python train.py --model="self-supervised audio encoder (BEST-RQ)" --dataset="struck, bounced, scraped and rolled objects made by modal synthesis" --train_examples=78125 --n_mels=80 --hop_length=160 --input="log_mel" --win_length=512 --codebook_size=1024 --mask_prob=0.08 --arch="transformer" --norm="rmsnorm" --norm_position="pre" --activation="gelu" --mlp_ratio=6 --head_dim=16 --fused_qkv=false --bias="none" --qk_norm=false --parallel_block=false --inner_norm=false --drop_path=0.1 --subsampling=4 --layers=12 --width=384 --positions="rope" --init="kaiming_normal" --residual_init="scaled_by_depth" --optimizer="muon" --muon_scale="match_rms_adamw" --lr=0.0026 --momentum=0.95 --nesterov=true --orthogonalizer="newton_schulz_5" --adamw_lr_other_params=0.0017 --grad_clip=1.0 --steps=10500 --batch_size=64 --epochs=8.6 --lr_schedule="step" --warmup_steps=1050 --weight_decay=0.2 --adamw_weight_decay_other_params=0.05
Rows from block 5, named by matrix and row number. Rows with one number belong to one neuron. Each number is 500 + 50 x the weight over its row's rms, rounded and kept within 0 to 999. All counts start at 0. Numbers have three digits each. After the name is the row's rms in percent of the matrix's.
# fc1: MLP up (model.blocks.5.mlp.fc1.weight, 2304x384), inputs 0-127
# fc2: MLP down (model.blocks.5.mlp.fc2.weight, 384x2304, transposed), outputs 0-127
fc1.912 088:518418495485482490543484523515569537528498541433590414543489558519484470525401580440528491534598464547536451598528463476440491549490462464533489458473524505480400501534551615426472458518635471469543600441481495567523492519336499499499467586572517463493392516521492465533560450470536516444507486432557491554491517477484480462505549514604581424407442560505492504474489447479549575540519
fc1.913 101:517524504553498531406546518410582606457532511510495474488451498447422565439493555455520471500472565528460549480464542480444495420476582564482501420409582540540577589439496492542358459497500585494443463501522489408524523452495479462513478496465497331529524541546516489415605458569571556435532530471518483507429500458482443503531504593489543428513530532401517488491498589431486578406573
fc1.914 064:484447487570512515417377453585394531500496488509491463532402431532482544511462436512544559449512528561493520429541588426610490526566434436527480464471538523515475523508536437509511490399532429626499478477419630502479572483592530453540460562414513523506521546571505459481528521526524571538504516514528452506461473481504525467412524474454454483511480531433438457489450477589478466576400
fc1.915 050:436507504475508482510500504503448500551461508542476572531492389446452495524405465560381509496567386539494526496493508542446534482497507537527498560533543431467547488474449532494490475434516494577479517462504533493481523502521489569542589509562462399478498480598482534508537446507442517507480474430448413464492508458515531466437497526500518515511427467462551537518536484536586462481452
fc1.916 067:481453466512401473646554540425416458494362492540527406486561499574478466472507491519463524533590502487487476557534443437516544427515489500503618431485507444505513503508515473475569402471525496470500409485458482559555473430546553492586524597546495528466522453444479569453446506475513486501544592416424519384573678555588428491461414572511466536582510471429503541424432413521438526487560
fc1.917 127:462513477391491488449454551453431475463472511391448494557440530429579543491495460445398459522435557531471469375429451482535575440497520437513497538505496485511509433461487524533447498488537530411493538579500400477467496478416557441478503642486580543417514545508526481514474516528528492479446530486512599449414400486490508504578447395521448529513455437543426608467501522437475458514537
fc1.918 164:464563487418479447431495505580473568545486539555416545475460501561453401482525466454481443520512547533534480542536437532436487513545415487557504468548526409536434469489468494512467404506449507459479523598509447441410483435482511475433545481453524464512464451487556558540583479507561470443428456468474541513528503490492414504493442477522513486484425492476461522466569483520475437471484
fc1.919 082:481464505448595481433531464548394421519532598456510574451458438474417552493448520578545455540486547550482523564485567461462532621522489571521513518494557458488500512519417461562522497420488460514486479432419515488524510566535538470531528596459572493527557490585400476447484491481465400463471488486526429499540521483451419475497483475518563530562479487507546429555471553526594528519486
fc1.920 052:547459494446446419532455523517418574558494542548453559478504501526525421505433475582492501525529531497422608492488465495539437484515526452462458490533484491473516531512536460541511506436516482537538518555573484510510492476559611450568360618444557487505661533523547512472530504507471442429482479492411526524461433588502528491519492442526471491480588524464437520444485536526627519480499
fc1.921 096:530550463663469460513510446570436577523515515450525536539506471426506472518479509522386476434469403490468510508497510507450480397492458400513398442467551477510453498458484568428505484410472444473442482523455510490531465586524531436503485633476489476513471520475566640516490485446539493454581564450573569584440539538494591398484482466555463515444530489537532526551429484536599576554439
fc1.922 084:479465469515509444525478511523464551519407454437455458541432539538588495565480481527468468574498473453488437518448512392501435500529369520465427421510448509561451497607388457485470486433524568505464499499571502404506616475495551563461487624505614559484484471539477498468468461595582442608396515523441485562460513431480565512456603441552495422534498580543540538426559448402535516543452
fc1.923 082:498505503465492557545408483515510521466443540488552486528501478536542524530469558550462546528539416566461534432454456495428594530533529558540603514463473537482495545463450418473588527539465556473454486456529562463459433446496498548516558456465455504567492452509521490504435599468428470564483384505556554436426442476500461501506537550551549547431538552508532527474532466453357486502513
fc1.924 076:566523527543552469531522568481555507446432596570485450611523506554507474517559522560486607465508466533525502484480481538443586532581479486427383460455544573576499490490486488505497488422511422577496513401533582536538545547514463449556508519466486482542449455480507432462500491512470559467535615434529582575505509415509481454464523498489514431468429442399497413473435537517552479492501
fc1.925 113:454442603460387568522488490469447473539560595489491467459523484541399372520469479467573460550518439446568468561520493482429384508585474533549483474456602442651526517454594405442561538440506543449484393422500503531505534535493521485506502523512549556475508615526481477565469575423542417545593591485522524440423492412401509385479412500507636470556582580546491542520398452551491594467505
fc1.926 081:587546460378556469419482505518347453511517498503533386525481498455480500522454528467591483402487460518424432474518509495667500525601537480446558469396507490512445463452477473576508517455440485484453471450506427529571491512517445434486460452451573494493526452479424546422547510417563493462535482455502485562459473517476582473521487582488496513611470506568482406532469533487433470599442
fc1.927 070:489499508631498483388554472471541568512409549432547543497522446408440404516471476533534370585474445557521545440387461485523482542566545500541389642434484574575466551540494511387521436516546506456508409512566450475504547496530515447477599494475453495487514589475470527523460444506485477482385530490514451507548535475487536554436490593400517432496546493584529565527521434534416449552477
fc1.928 084:495553502443483559459564528480466481489489536507530483458522493541382485549531444536484517464501503478597533540509410454457440565492522489507609485469499480437498458414483554439519451558485486467586490514535497515513445493517421462457554376523497567561567408530542488475405417482505551508515525518499467490542521485563516529548525428420403527511522438450438531502477474426622527524530
fc1.929 062:533516517426524480499492502448499508425503531531574441563468505458520514482473513501445530554502480550446612574620499495455387452500500462474474547557501482399472471421415525354466519496454529521497442581473541552482512536601415511545521450487481506497497528426421504478503418513455405431447498479431562514446445578482538491373498546521499490500508439502541556422553425461480437448541
fc1.930 056:497479509525528440571480524501593507588565434515500529439513503458442414470541518535380565548607511516517464595482414427598392472483487463558511553493568532543435482590494455402507493460523520476596469519457518456465427522420423482472470519489540491548443549472505502494470504467552458555446489432541489486434450449596513586461512472580396527530538513492479528516454508623524510480571
fc1.931 116:445558440556405552404480520450529504544488501487500578468525449469470546427525473423444462576525501576518528479534631472457527566536435425486378489483565579506534479424502414568542571582509478529557583562499495533419473596503478436546456494428539372504473559536507479529500479571523521404534499490451545529579571458545429537474427513432480527548575511561441539456540493547565463426518
fc1.932 117:462440526513461441522525472526516548539501504503457484522514535564566505420468455470492491455460499405444520525497501583490491508511500561493400494538512544472458441519601496436440473518569473523408471481432525461498496533531509521527503530396473450466448475476507547479577429511467385495418448430614628499537476479537472459576541535437464517517535508559476485472455470532555445628542
fc1.933 129:498497521545520498475492467466540492486587565504517521484452453650516467538548474436444476523511513453496447479451612421494536537527428455423519451539542474510519479480471651468478572393467501675461487571533428516514503527514545544477486490490497459493489498546514550502511427455508506542359426456332500534531589548478552456526530532503526493527513419532447430537552417449584412446468
fc1.934 057:492455485398460476545452618430573511501459488592409496553451486564513496485546552551545540530499559513481506534563548570505542530528498578534577449511566376525503506556407468475398448375488409514557568531501489418446497531547554433555451473495468451523470492522508523473394527436581548523484494419543468408406490525496550483499553549568489511560468547493562523479451484482519393530494
fc1.935 059:425468498518476605491544472597504510444534446405544469521561553429491506458598445458499521420530479522501576489519438488522505514421481475537536504427516451539426510531399489516404517454581542400485517477477552466451534493405466539484438452473535497446552578504497613585420462526521444537597428541431552564447507493521468510503431534533538537489531484454568493515519583576521552492496
fc1.936 076:499544564455491549554475493520546498481408455522412405573430473594509498499469611549472541440456423540413530461518460507456481506486462460531440531561513503562541522472531533500469444489507500512528529518435546426574504443503583407538506465496472463556531611652444513565536504518541548479449549502477511522482552498483423466533538549468468409470421520416509490385552447479565487481512
fc1.937 093:535510515478461496525553590520487433511371541412519421579521476519538565482477431498418507467492507502482544450505449504490540440495551506449485499447496519491532507515415528508614522482587382456390460477512479591458539486649492495489505443494503496448456533461534601490492440517466525503632449404479492575531557546478468393460534585442503572543580520478447380469486400546573537542557
fc1.938 053:496510444468488480541468551491513445489522566535614435600458521438503484421486505465475567540481566652402465475520492561483686485512477584457538465552519499570530535553538538446481518465506500495481569463518591469483531479456554516511483565474485549502472483536480445513533463456469521493531434502459496430479496510579518544457463471538486518538524541436513515518534447436422524509538
fc1.939 112:513489542410514532526415482550514482541480535526506493457416544438510584436512457475501600578455433584528539526571527474620473509465454511422434606476472447531515435592418526418496462526516463462448576573451457513538529427463362529489492417536528461537465472548437513522509472430492490509502477451513517493445509516598470415521534535487573501502457541590443501574479456531582465500490
fc1.940 107:499452463489496485514469528462462476497416540456527372573436550600531503545426468551570477529470538550517606506512453449587495508488424407511562444558542506499540547484523516449536511514462470546578472567509459537488496502515536493456366502506484495462573472414426453534537502501447501533557458458530435514516520520558522455553541518498549494531537459440537503434380460486453449475484
fc1.941 071:474433412526495518515422504526560580505515524467537467404456490490500620443534441511479486577533507579520467438474495474485429553554476493414457527442504468438591503511558513502548474457446448528562542533513489489554559428542487442495484467513526417548457416425575531452458501459522453462512482584540445449533402525507511495559484431451460545563530399543540597565518410451387523407488
fc1.942 101:552447519463461528563426523525495498472414501576481521505486519528533504531536520499485477420509564478486447520560478460463514482382492527525501486522528521458449435456498498527464550400513481459444477492588469555543576429385487572565420598423583509436526549473625525494494548530468438522531629430452517478490608531548412458537443525502578468587439417437401531434518473454453510505489
fc1.943 076:444449462441501523531508421441493549499491391513526444431470540552501534540520454451489554506613556511406478457458480468458469466401523469514580635423440420494467485517537460423548548545563400517549532503459501605521440395532575474438509510480593457470448481551544407522448565442485523375541532555469520568568496545462550587495475526547475486401522547485554452536525474545523525496554
fc1.944 110:369481478567457505520447516562484501553550483489479413491452562566435470538528677498560517436438537502501578449419472511398530499518507549556536484553473466460469563531535596495509429536444503474415491491512507500481521611534499461558583569517426497399418502568587490415482515556547481522514496415484405560562437452483571448527456543533563572440493478448493432482533460560566467457557
fc1.945 158:557548492529548598489492489491528494567519480511509536432487456408485491503515466461556497518478523508489560545518450507498558498471462504523479474486534492492512539544476486547563478546481453472534547457541464463427483530510515569453466498413519456488529372485454543540508418465522520452501524530529454549557443444544459557571379506485494488525507499510547484512449551540511557529474
fc1.946 082:601551480483529505480523491411471504480503535500525436414502480450456555568514559527603534574421513491534505517619441418536465478593484477598496545531444545550538477555521489562518519484556510416565599521487452451460564476497544505512546516437522511567469509501526532507572428473495516551422500433570468437433523499507523498568464538497455581467545441518481496446541380472555544420504
fc1.947 092:469602466481543506590550503480516585535441479458575527540633490557469458439497525415418471518553449482494471385565507488465476544509373593504513431507516563544580479462579406515596507461443582554479523520474480569424481535530543502550437533449490524577411465470470502454400443338514530496492439462467490559547413436503461549509458455508457460478499555557419508559464444507571493451588
fc1.948 074:571408446474593545457542572512489418453455394462477498563525487432523422498497518473426449501542561576455466534515388450494546479550489553568487471449471461460418507509473553464598528448509493488513514560522570520493565523489565474492492514527446551542561439533486461519483493505536424461420484520490486481484437416598465427463612523513541477498516446459458582509493520521531489496543
fc1.949 090:543473475507531601501489466603469478424585425525605489463533536497435516441469481502494532516403532481522430487480480444461614576530516490433467546460451491482481543494535440582478484523536463522499516523503490461496450460489481434556567502498634516443498477577463586467376403491526508502441504510484519477479535516486497394495492464465325482447450464510536368459522422483509409490491
fc1.950 133:551513412507458477372517430556424451441474597598440509504499536550479512470474434566513418509551509515439448516450530380529420466581544533573440555555411515595489499549549467496447518494500439484483537422515441472543488517473560528506549418352469557535479442498435488501508502449493585501552478485447450655488523586510461430419459421426538525514588427548499483429461510481579445446511
fc1.951 097:527483506531498462495515537550508520459572520450586497458452525505479458543454501539596482497515524542545556520446523434504489439522541459516525534549445574503556512516497375424465540493431562401548506590422496447446461506535472422455552603485437496578452584413481521580525533524524554539539435579452502542495517522533514517452532545517556489483565400498509503472562544500467430529490
fc1.952 151:511502500491535475509479431429541513472492444515530540507557403528467465500434539477413519528495493521493571470528410414434499455474573451456558622500430503553525371517513493472491484442537513415467487513537526539471467374620625518548533618535531496490542524423556508443443511528550501432580530440440521508564472505499564524533543519570589491474503484420511600449510485461479542416501
fc1.953 123:493454469594502559614536611528466515491547513493466449518486490465501422515508504543511456421521491517508525524467459397463429487474491504506473466609473529476522516508526477550454624590429494459421500409501571537481445378463495560503418528538510492447562467533467490557493523411570605446523424506579512457521492526568529513498439485546517482559545548454456563446488522506557529490431
fc1.954 072:544491541490548473425508491499493525513504485462549592507469576551548483474572516560501515512609589510548420477525472492576404512479471526548496563477437468531565529522510482389547496484493593517517530478481431530467533425368572529470491463422522540402500461427502574550488549521583528512538524399434533431525514487548532499493577533462405464525500515452398491484474559570428328538471
fc1.955 114:435470443487509434591450518479331439449453559526473510486551498468592467522491470514427508548477440562492483480474513476485478592514490490434552533543459411513483505538565462535518419515612616404421522482465397481603464525521535427505499573522487492478524467543492470510487539444511382541451472554415498326491565438543570565407445556517475512428520510587489521513553495569520498480601
fc1.956 087:443429491549539472474517480473478386446459462450551439552459544553561502618510559489521522410542538535552455413419537525538562612542467437348482419449488512492461495558443508499529536555493554526528446549432515564453538525507442461545526457591462502566406533554466560433527479414434526421557582476553516463513446474540437484454467457536498495475547435403553525524472469508425525396466
fc1.957 173:559471529439555548523521461406428508504419546497496568529527489424492518605462445558496609513541551555552466480589535512563401529537538554553411513514454551526436558494517526542523533544502514546514337545505478499493448488455644564420441423504473495486485548424638522549388532510502508488502568420475487539561445485549429549420462491556494495466474475454515535401447524527488503523483
fc1.958 075:528457492443496430461470603465526456456509483491523438490569531511507478597471475501470440473548473446477498442451537503542590595469514446554459404524461552453543469581480507521490545465588459432623501478490506357558540559579491564518614499502508550485443475574529571514507496475473440411501603483506544550439448470469526537458518511521564533467465449503506462526444524489491478495573
fc1.959 087:482488516491481437601571467557480533503549506457496560580465447469450451526505427479522493482566446476458538493520480553398514482541418557478497493504458529478532586531467483565416564467538599611506577500404530522490534413503476526485559424507465386557512423609482532563481518508576560462585450486504525612527563508528521531529510468428531449519440434426589558497404514448502485436489
fc1.960 073:431532472496534484448520386479515413552492538469445405488525536472483515588447447495568490519520488571402543508440488430403436614531548441449509531422584480487491606536517455565487530536478548448580478592508575522491516458536482440512593558497472424558513427551554523522499485451484492568475369499550595502448430415461483486528495482539537444616480485499538448473471504510452577545463
fc1.961 134:515464518412554519454519508454520540469550560559426575583493500485432523531535473484468489531425481546451460489522662505561453552503493540530603476478510368529534517569475512511424567507460428563482581501433598471512401521545526514461491472506474464455509486593471547547489459444558499439494470479466470415503503508423558448473591556485438615427536615476565560445446413558488588488418
fc1.962 067:447426498523445494484532574515455438410561465546497478409498467514436437484530539562552429501497478495533480512495455481479527510460448464536514552500499486497425479498448440457469499550494543520457475535596571430488416551563423508493572539493482521557361516494455580586565524570501489536505511487447553428469495404466437477514502427486537508527474507493596587491543602561483494576555
fc2.912 090:505571575427471491471495547512436508496494540490505603432544556386528448461537498509406506485621408464518458489495543552498469536451494518567517555550476447533549464492519463427538456456431534526499486469521528491480562453532419454505513504444489410584541544520524507566471536469516539491546478548489504641470553474535486462521437507444497522494554478480471481500496642485550443432531
fc2.913 097:480474521505505585538415484556526432533449542486501475476544507484473482556572516465486501485453456508574463497561478549484412566515447511651564495465480459539425391641536483463475572467544381507534512573513484626560460606450549448537497487496540534560422476441548507541472509506455616588460444530504461477435458526474585604480368553462603479500493496600461502519500468535498480523440
fc2.914 066:536577450451537412469546551513520485568416565539561492510534557517514417473587534447519426557502473425447469495457392521434529505432623603415479487548487532492554577570468488478498563549448488432506503514517480451481489469445543544487575532604514515496522546447446530602576543484479469567582437496440519483613622465500457496622527519532538524465511553497499554516480566514437508608504
fc2.915 049:485449447544423510457485461600495409582548496409635516497471594532510567486553581394527540565476514497500415430664458436560525526467505436469514491534505550560565417510468474545552538490507528469563394498420517461506465389449526531430398555479478612513446504496500514521447558410526534504468567496509564580432518485483563464520465487451458507408562510540501454445532548583488492493516
fc2.916 065:496531552439592473488433554525526511470595525432451599485440509361485579455426480481512415480511464549469497465417543559545514471502445509556515442453456461561528510533470493460539561474514481451528552372526456418520506511430515536482472453456524557570491504543488490466538499540430444545484493512474483519534419519496588502428438431536537473440549459480527518485550582521456568504475
fc2.917 119:542484546504485391452525527563490479597428529516567500378441542556519515537489485474514536576574465448485481548516439460505529479466463487469405488454514452485553573421519458515515458438532544475591494524513581516483554575545483508476461466461418474584641504492484540461556547425471570389515438502538460529435573484559473563506480635564466583492567585464613506467512524567543446441533
fc2.918 158:488457480504454480503473489479477471452528531461471465532535417503472518459470515532491524426482387487570486490526463461403543533477461510571577537516594507444512496465432542482473454504543590472551549489508499539474523490533488461509464511436522553505489466485451442459498504372529431522555452489405604476502471534479417465506501566446646476479498472536591494508458424444514527494477
fc2.919 083:501475540545437468462478510501521512486525446485552432568594548648539515472510492477499455459537520445570575443516465409547578479489439462399493517465488476456495564500544567528525451438568453532514425540443429505535521566463469465466550461533421525530522475492530426452501567511541396448550513594508508531569522536532444441488444432416533453412505421517489535476545441489576490555487
fc2.920 051:451452472475598498431497470600578403491489467415647473467487489468452490546490475402475416461454422539507465522544494459407531456469493531613564516509468475468555468512565490501465458566484519406490490466559523550591447413523398534383651501525524485448471531483461495514453562505524516536508518486532446520572545500511388527495580512438620447459439441460560451554493521523464409520447
fc2.921 093:420551531538517525374540454489440485532443490524533548513480513505424439509474531562513468554577411517577577569534462552462502530485480574524505478506474451553398564505546559511598449497530500507530470550595493438373485494496429486542465583548440555499449532422571568494563583403411517505520513550514502606486451474477540437470641533438538513520479530460506505486516603552450468473436
fc2.922 086:481490493573412594495517452479403493495478507560524460518501520510473530532432512493548479437505457508449538490488475525429459569497468482548497471515406426437467479597576454440484521541504521487554468420500555531474493504438547519566469407481401536455601423417514529522484545475549570581533537488535529566468564524496470483548501484435435559415520435520490494408416411547548517548477
fc2.923 080:545501599541531498445439611506472576535464453553553564519539443452625529510488559457476436425538469521540608509493527462525396562547584522529515552478452510568509526513498547405542470529516563447499509450562433433485556474419441575517397535537547533457524465545456539579482552514556558509464559433505406469514524486585467555483587457416540466503463485578525517473589520467446463462499
fc2.924 070:355360456418509525500445465564511502580534435456400571363515518483493579489420625472583405472481510480491491420535518455477429431525441480476556458490514468491482457425461494517530566488471509500437456562402525560480509505429537538504523479492539448464487541496467495477503461450447486418494487636533399443438536471516466501496467556492477502572523424523472453539552538480470431547406
fc2.925 124:443549427548601452386462417542457514465373528529523492438496565388476431472538526498507429513389407554477495506437475482542490485544530555477522472550495518478467503471553494427386421499601501611456429568523435423522498474495467455437469557500512537478468468489457468482484531544472574475543465495491412449452486423497466541515544466511548473527446509518508427510520473538479419450538
fc2.926 087:497393568554462492479536592467570550512500564465392506506565543458491530379501425560535517578507518433469563562528455454328415541552468544403465455557418385522543414504460580417443627461447432513566557570444529444515489502478393533536431485606491467524548492506495517538462487490456536465546534510456555483456431513447455537541562480461410504447465495533472429565549471479556509539471
fc2.927 072:522478592452451557547508523515450508453456522564519505569537546575488487564482503535425569451493527491514413531608523448528458496463419511470509467581475401425491424481469427540563517494440463532535532572513572585551450516488615575502461458517520444378501476448554537499458506526515392568477498481477561420592532563554462421526480473598501504556508413449470551475478576472604536469567
fc2.928 081:597494517514532544437524512540510510467550495505529521621474539499541527531567526475469508549552510574428500467463522551513552427431497451488512587459464509472369535552612521484518556502465497539521489437449490498486541479511429574481497430478467483539538460511515510393443519481460465587538514511504439506512577533521507445430523622547552525515544493566540444386499593559489511471496
fc2.929 060:533426453527543552506515434519507469579577497522479505476469520512434453451598420475410492506487515459485410475601465500558573549483524604493557480574484491556538492488548484548609481481534511501547569500501532470570471482452535551446610452425532518434398490542542444528511581492552583470575559464491513539471504461517557504527424489471534605501541488506483509524479567555575549479482
fc2.930 059:499480501563541479427463576546466505449489448452577507600465478513520580577469446481575486535474525517461435557510497562474469523547547420402500515436416483409497527508429509500509536502434511546517611569541496499509532440498557522501494532603425659502467471599566499463485590419507493455535511566480496521438574527413462480524479416495507547474473499454536474519500496424436530619496
fc2.931 118:515488551494489426484540513467518546484502490422548517587510542552569488452492424472497538508512502385509550532515507441466499523468516495466460523484463582527488478473460476463482469517504454455452496440471452437493542460417515493444550511511531638462457534549483445472462458496517585531582431553485381454421427542529491394518520485443551448408457483513523491554534601524584454583489
fc2.932 122:485449420530441575560454479415570472459547514497416578499479435492507510594552474483492526431406531555527408451456569420515535492433494388414485527449525506449497536504503520508575487536477515485447557471505523442553557482507471392511490542474479563461515457552451480520451501520532477472537522518438418509517547472457450501433518444556428526516486500390426560542542555462562399423571
fc2.933 128:603506501569475519504546530387466470553469369501423510461617483537526411531538425538525488479555419417496400549513423522419495588562552517526549494522542496377522556443532517526519488432532554502505542579502494409513558512479442562518506478597539597514472514467465587551474541524569527469508519608541496507568553505407539461529557499413452490504533528556522503511429568421483504512590
fc2.934 057:563522506530594555533464545506471476488532546383527551499609573535491409509481508499507539488513506534477480492556495429521472543488490437423563472503408506507438518470487451441645548560510546472525398477491541624623456493499515541472522485527565565450497496485542456579557477618492477512499505512593553632556576523423471554525474498449449493496560493488427510499494394509524581554481
fc2.935 062:550526479522489513448449557471460450443493519522561433504454603502491514558551526544510463531581447501461378373503549443457524470483521572539434502622431578509565543502466552451494448581471573572475505577406556387517456453550567464407620553409493404504551452479575572495570446456446518403459530463513490419463544572472545556535499384525541427507526542525459456482484494568516518579581
fc2.936 080:477515534456414475488575581504540507485588495431524617427559564458536456485469496525478529508471501497494504493494543493569566512524439485487562470487424521492445490429488526525520531491483535454547441428514455466466540493463516533527471462547536485562485522436636543510442551459583518473524420442492493565564468527504506611518524470451477420438540435519389521501489553573474443553485
fc2.937 102:428427543579501511386505467505549565526540413487541564475515549485504444494498556613420524587469560510384479479510580470554549434483483478504467483432538496483479528557518486472373472556483535447481449467583537589543570644528513578563478504500521514547486457449623482566487600525590487475490448573450443511557476488496562525393520465439480496508525452432404576535436527555458593511531
fc2.938 050:457470570529450482494457442529476510527513509441514496477436451573554557484456432473522465563455474566511524493476539522456452547566525461454507455419462393513570534607613514560477539493466494499402430437425529506551410434473443414506527462419473363512464563593493464410450534411522579447452539449539491446524521455520555373478474434506533525581421510453562507445498426556522504479479
fc2.939 102:504537507542531523499385479410496447454464482484590509533522535411520537494446512466563553459544470504450554515445542605507558532571451560474574428560482468417559570525416513533604473469538576520485469457459418478528466598545482544506420555607532520545523481517475419540458495580523522556424438462475559358530442472544442397551502510533489616555466557507519528481483549482473448500432
fc2.940 124:635543467385467494521448441570552557549566445443404628495437404375534523549492443590467587431456507496428457457518490607482499493445533528449517478515533531485505461505516491489498583422426488478443495587426598550595531551473581493457500514544520428524514616541516520488438467511563525527439532463528505574331568413467573528421481547452467491500519487563432514512617515481459493478441
fc2.941 066:581546502501443539449383469471507379444482561456457603570552549521451531457437573445510553458461483440487543473525585448512513484503520440486587492574549510568374499477462465516485583449510529542547423512524479516479500529447530472460441507506493534459533514587431514446455561489555537478446460508482485575432613441468503486524586471408505533438508595449553435509551567448572438579507
fc2.942 107:511534519535483553441478477478505489521504484479580546476575505549500499419502432454494564480492451444406406557522526472423498461507546575523517578525454459495550528485417469474557504528526397519419650474470441467554388538580433442466506410536570571527473474411498452447570488458556498508529513508558499558435458432551526480350478464510537403555509478580507531561451469546468588496471
fc2.943 075:441583502468520554516636590517471562532499513508571475460451420490461463439468467505501478538546456399463562433478552516522492459574556538439464536569409487519508512424469580497434495457533523469532509602507579468474512476514410433496452440534465525529554521453449557538566515486496515592440460488551545529428527522485498360541583485534477455482515519600524573471515436433479341491450
fc2.944 104:511475520597503537463460384470481478542461488454658567479591590418559500580429551520502537530569614465473498519501652324469510534472493498493537493427521447613586497441532554535514513521492443496495518501529580513550497470468463500500502488459543592526556459508544494625542491535456541471490562484576536625416542480587455547455408449354597518466487498473470557555496504554576539459496
fc2.945 161:541420547517499488531561603533575500475406486601531484494560514546478453553524527501564494546483429457507498389509556570552572562583491420558559515541416548483482458533558514547500518416520563500531475507500489494542613483586500508377531477572522590519451630586478515502537444484523477480544445554474499511520549440535473535519457545465461502459489473431483510592528451452421560446501
fc2.946 088:537483555368502588367539575473439508421568471520586402560594508412492477416493479467409436493427626437538404487509564470557522461529507484557581536490497494459534554539497491574495550507510473495496598411517540446578487433500462511530479507520494491431526552523464491515440553511497427543510507477559507519538553486441493482529378485397561435438491633456548549483553508497476479557465
fc2.947 084:514469491435379453506451477572516484551498456566511520456461557551622476428477387507623492471464483452578603557422456512424582560462521518516549517548406568434492397403531504469568437518513533529497511510547508480551458515492490521568557425540513611485481507494401522535401392465522456514538490409531520419491499440499436581487499481569548467565551454536500490478530565558481443607472
fc2.948 081:508546498528419409452419510502501418470496406436448636556489472462609507542508435497529577521489459526528385483590480473501447465542448511463546586563536523585550422482609426492534473588506458465551462464486514562507468449501527497507531459667407589498484552547590454502525487516512584479371573466460471449489534569488487505466473446518467485524531586488492550507427494512465552478539
fc2.949 096:463498493523468533468462455583555497448502595524561558449492509525495442565523506569464365563448497557464487525496568523545515526475579440378465478548472479461499427504505533551603435490469567498496519487496521467475520512485476512509465508542459502540598408509527424573474527575560560491585497429563467421452512469538456565364447570518575537438509455511539536520449493476434523502474
fc2.950 128:534526578556517479496498507439485473586534524490433633455504479323538464495508493514499576462461468500458452441470406433507477447435470545431557594464539470476485477439440540531541498491558552444433562494554493450489541532493533538513490489543485499460559581460517463510464487587437450396503417567473536550531436466482433532542521507546494568531491493512470451520485539527434452579469
fc2.951 096:548501347548533473439503478502496539581505544496550467425599482518414526479524472551482549567388505464424495514456561464535442430524524484497517437518553656481538475540547496505557570553536496468469467545520515421475451438518448552541515469473469468522548525475475412513561562534408438470584439466527507503504507519466566407495432546477621501556400478535484499600540596476526546449497
fc2.952 145:561453469538432536555461402552523469497495505510504545553540566480569513548537416508450512471549486545554470531396552590462464495598425506497500373519539448445573610504527393454482539509504467501450471503535450471540624559528432513458522567442489438453511491551468500535509460467491489593405439501523507440483517484530503419567552514381531473457511540528445476519518469488575622501504
fc2.953 120:525581456498422474471466590419540478481440447429480558493538509437602482470521551558512406501410513510591409538491533530469560508439586478456498613479431512546539462424523545520555519585444468478484559485543501462543542452397508584491537428537496487571461535522484510503473519525473531427577538579470552589525503376550481503525551492455547432464486511492412399418557479449572512530426
fc2.954 066:488523497549444427483508529472506535449507521546528548545549553491515555396537527519431489572508510463467505488521511577524472551422509541551569472535512512483544499490544540462533515483533512467530480618427575572515473470441515512554532500478522560486616490486536581525516546459500494541446502372503444557471506425519503547536538438485350497456468478554551521512406523545557407539433
fc2.955 113:437495484491524456505505544438518539556460501466497522538450458562436571472527477461502475425496405483507572468458544479531530519581543507515455546519508492498574515592512456514555485476492440484578460490501463472517493484546409426516564468427545361512590491456564448567457442465511431425483462559537523580587545506430535517478571407500474541524588515466412480528409469561554575619442
fc2.956 098:612514540519506494358447538431537618491586473439484492484493427554430589469540508535462481469465506466513539530478531539492447501468527560495592524507431514525488560529464454449472447435537494544388421532445518434454477511513628566405510580515515564415599518492517519522461454579555439550408410482513471451573445522497506426521410504492548573538481555522522508458429548513485510557551
fc2.957 166:380539541475514429521497464545588522489576552498547466467470530585500554450483466447485539506472429436491411500445453514512526463508582505461554461432490492441598493566520527587572468513450537607480528525495401542576491534522475488404575469560567496544612514530440508481517471500461510474429564483449489502487483584503479518493518487480480443521493563477540443490520437460511484576543
fc2.958 069:517478450524511490514460472424519489548598484481489473493565545500445552449529479590611479515574509553470537548454451488526568538521493531531477451441425468512474496492453539463528474511506500557454451480423504541490518471488470576564574443478494444506500514519376451509428453598511505524571419575588459408527514505538501528486504428479497547475494575503503535426506441567463451527477
fc2.959 087:457521505554517507521516540484573482488447459486528482528445574547429517522478537592399552534421534473460633499533520480595502491381505557521457582534466556504424513416489479481569424470513502520509439550492502546580479546622531498523586490512545504427572438529419542491449516545414501402470500464550586474479419505487590444606498523592441489525538492492454517533562522602560531551473
fc2.960 076:521488585502517571556535531569454489508460545607511595501525596453481492564493465453493508454518483499540443490521545564508529478514522491441464517485468472480505448589515493514520406493532471564536497356508468392459599546485569498424438443456491538457471537474498428502604485552591524507425582514511482404488528613592530597497454495547553437499539477450562568618475546502406471484457
fc2.961 133:507539560459499456448540418475573511567555437545515487600516514489461545549512528548517620503587429409392518505469462418394443476547458463487556442517459518454495379431487390520540535516478528521561620585473585430560505555413470580516490552585518563508542520428456496585460417435504534525567544442492536478576435466535479513537498412607544508462445542546558487434480521441535495478553
fc2.962 071:533489541482569518445406454487494580482530503553465492521499488451508533459518503515525529552448547557468479496455499559534445517452486532450419462401586451524411681513381558477508509472533513439609547507465505492488530474373509471478466506459523498506503477536499446529435469441534525479459510438539491494503471484549529464529521529579529454487488587561482444473555408486479520393456